{"image_size": 32, "horizontal_flip": false, "muon_scale": "match_rms_adamw", "momentum": 0.95, "adamw_lr_other_params": 0.0012, "max_steps": 11500, "weight_decay": 0.0}
Rows from block 5 of a small CTC image transcriber, named by matrix and row number. Rows with one number belong to one neuron. Each number is 128 + 24 x the weight over its row's rms, rounded and kept within 0 to 255. All counts start at 0. Numbers have three digits each. After the name is the row's rms in percent of the matrix's.
After each neuron's rows are labels from the 100 images, of 14848, where the neuron reaches its highest value: "peak on" is the class under the peak. Only what is clearly more common there than usual is listed. The data: seven-segment displays showing three digits.
# fc1: MLP up (model.blocks.5.mlp.fc1.weight, 384x64), inputs 0-63
# fc2: MLP down (model.blocks.5.mlp.fc2.weight, 64x384, transposed), outputs 0-63

fc1.109 101:124134126127137107118148115111118111158126115121156121106098097113101097130197111129112158167154099113121116147181111144127132143161173131120150098118073098180102109123122122115125109114168148
fc2.109 084:161101111129114143143178106146111129170141150124148155113127147140136136111107138087166083121078125136116168129106124090117122139126116125169155154121134158150110110123139153114154129073091083
peak on: screen

fc1.6 084:168125144131125156118111143092171148124132115122129069144123118101098119102153147135081150143127131095106141167115158096130121101125168130102062142162151086135150106110151122110135103144115131
fc2.6 092:091140168142148083090111130132134136118151130144156118146124149155135100168153107138095147114126112083164135132106158110104162131107085098134132144157121094176113173102123166139117117118121158
peak on: surround

fc1.356 111:160143095125176149175094117117142106120122109100193078122102132109077121124142134115106102106096158148149143103123162094132117142150134143097115121138139126144145165133143101104140129135119164
fc2.356 104:113156139137124102076086138094144112104135124168157140185117115118140152113128134143121092143147139135131102121140096101156196130126101149138098146100122133135166115139091128128118082118119168
peak on: surround

fc1.154 109:172128146130173133118125127134144129104106155115096148164142096137103136072083104129113090146150172091125117137083119162153130147116165148109145116083137158127127140117132148144114106123087148
fc2.154 093:155096122131118181130113134134153159098101129113100140106114099123126121138114131163162178190092116127141139130094107149114096118129178146105118115124127123103079152126144142112112183130132108
peak on: screen

fc1.119 111:116121127173127137156125149159137093079110159135128121161152142137086141127131135136131115157074129115213105111100144142126137066099107155124129112105148138129102129118105142145128129144128107
fc2.119 106:139062154119123125128149103117080086123139163125134145102122131104155095165134130091144182131124126105113119136144120104101150168177144147125138144127115141092110131106126143147107181095123120
peak on: screen; lit segment

fc1.267 114:152134139146132127180129167155155133154089139114088143153176121162107147134134124159079128088108129145156119109114118078141089086108114117105144119126089145124124116141125117099132133144170100
fc2.267 110:107080122104168144150166152129103156144166141117156099087102165116127134134141085128109189122104100133105105105114112132135105178162142135147119151115124150107112135119117167110126134156097129
peak on: screen; lit segment

fc1.38 094:182164169160115137126102142069125110155132101133143067110101109089098122135157107125090131122133151130119154175135134133130083129114133145100100133147154121113083131120120134143120119138105152
fc2.38 125:080172136124163092119099132104111170131138119130129176122110132145127105170142094125083104114100118125103148104142157103135158145119103085144135104186132108152115123155136153153128100125128156
peak on: surround

fc1.160 085:133120136152105114157134141146129141133151142176104141131123117132152119096120086155131145155108160136126110131124131119048108120084118162133142101133137150143106170117145143122096069072120112
fc2.160 068:090135113125070114118126157124132142156133119146099121131092134153107139110119148156093112138150176082125111158092115136161158134162138105093147126161162113185124152109098098131110129145127105
peak on: screen

fc1.120 107:151135171089124138131144115117116115144120136113170102114099149068121169079111138148143112096129160102116142134155162098139161108149112133077141139117138148160123160100118127145166167113117116
fc2.120 145:087140111145122081127155147125115168145154111141119135164085109117155071144157150145099097121113170118106125118160126137131129122148140077131098134145136159141093111164095154103109130111159142
peak on: surround

fc1.298 114:164102158074141123109105148077136134130110091154164115110100160108121149144128118131121095152093100136120152130162161106125141117151127188110139138144143144115156116086090162116121112139117156
fc2.298 117:127133166182108088137159145109130207139092121143113127148096131144179112129137104153107079151124129129143120114138139128135144108104148120119086128147109141159125118148105103130112075144111139
peak on: surround

fc1.61 095:166105155143173117113169144113150142109075088137123121120128164085122152133111137107141091104113135154152139113120108097130138119184136154104102183104116089142153126106148116130161143136120133
fc2.61 104:132161129149088156110141085138103158159148096184111104098092090124168115146137133138138109105164138150077129100145149158115143142120136112097128144115117140123113129149125136160076135098153128
peak on: surround

fc1.117 104:098094121164154168156139073157130104118154135121112130099111163133109145108125149141155145121112132132114115125127097131084153189130168149105148101153112107158125108126138114128147068121144157
fc2.117 109:125138116107144111121140125083112100118136120113139160155140120146104120121077140163131124078107140143142132164160107110164107123135113157165108091174161160133137174107093103097110122168101120
peak on: screen

fc1.193 109:192131150152100179139115124104149077133134094117128083123109104147108122150126141113094105095135161147141142152163121157159080125141093165146135115138127148101098145118115147132102118125119155
fc2.193 122:093119137126143095154093134124089145143099156137135170154113123135119102153120105081106114121142133142140104107130146098144186135114123068122121144185100106150124106180106140142109139133145146
peak on: surround

fc1.108 095:126145137100130118113128130173124136128142155094147115125137146128107146108145142116121149111163146124148140122140130123139127137117120145162098147149104080101084162084138087129170044161105097
fc2.108 096:124138141088171169163169113086128098113113118126111136122119131097124156121109116151132133101132117135146122112124117139117069106115122203152137123140147120138125188110139104115178138111101145
peak on: screen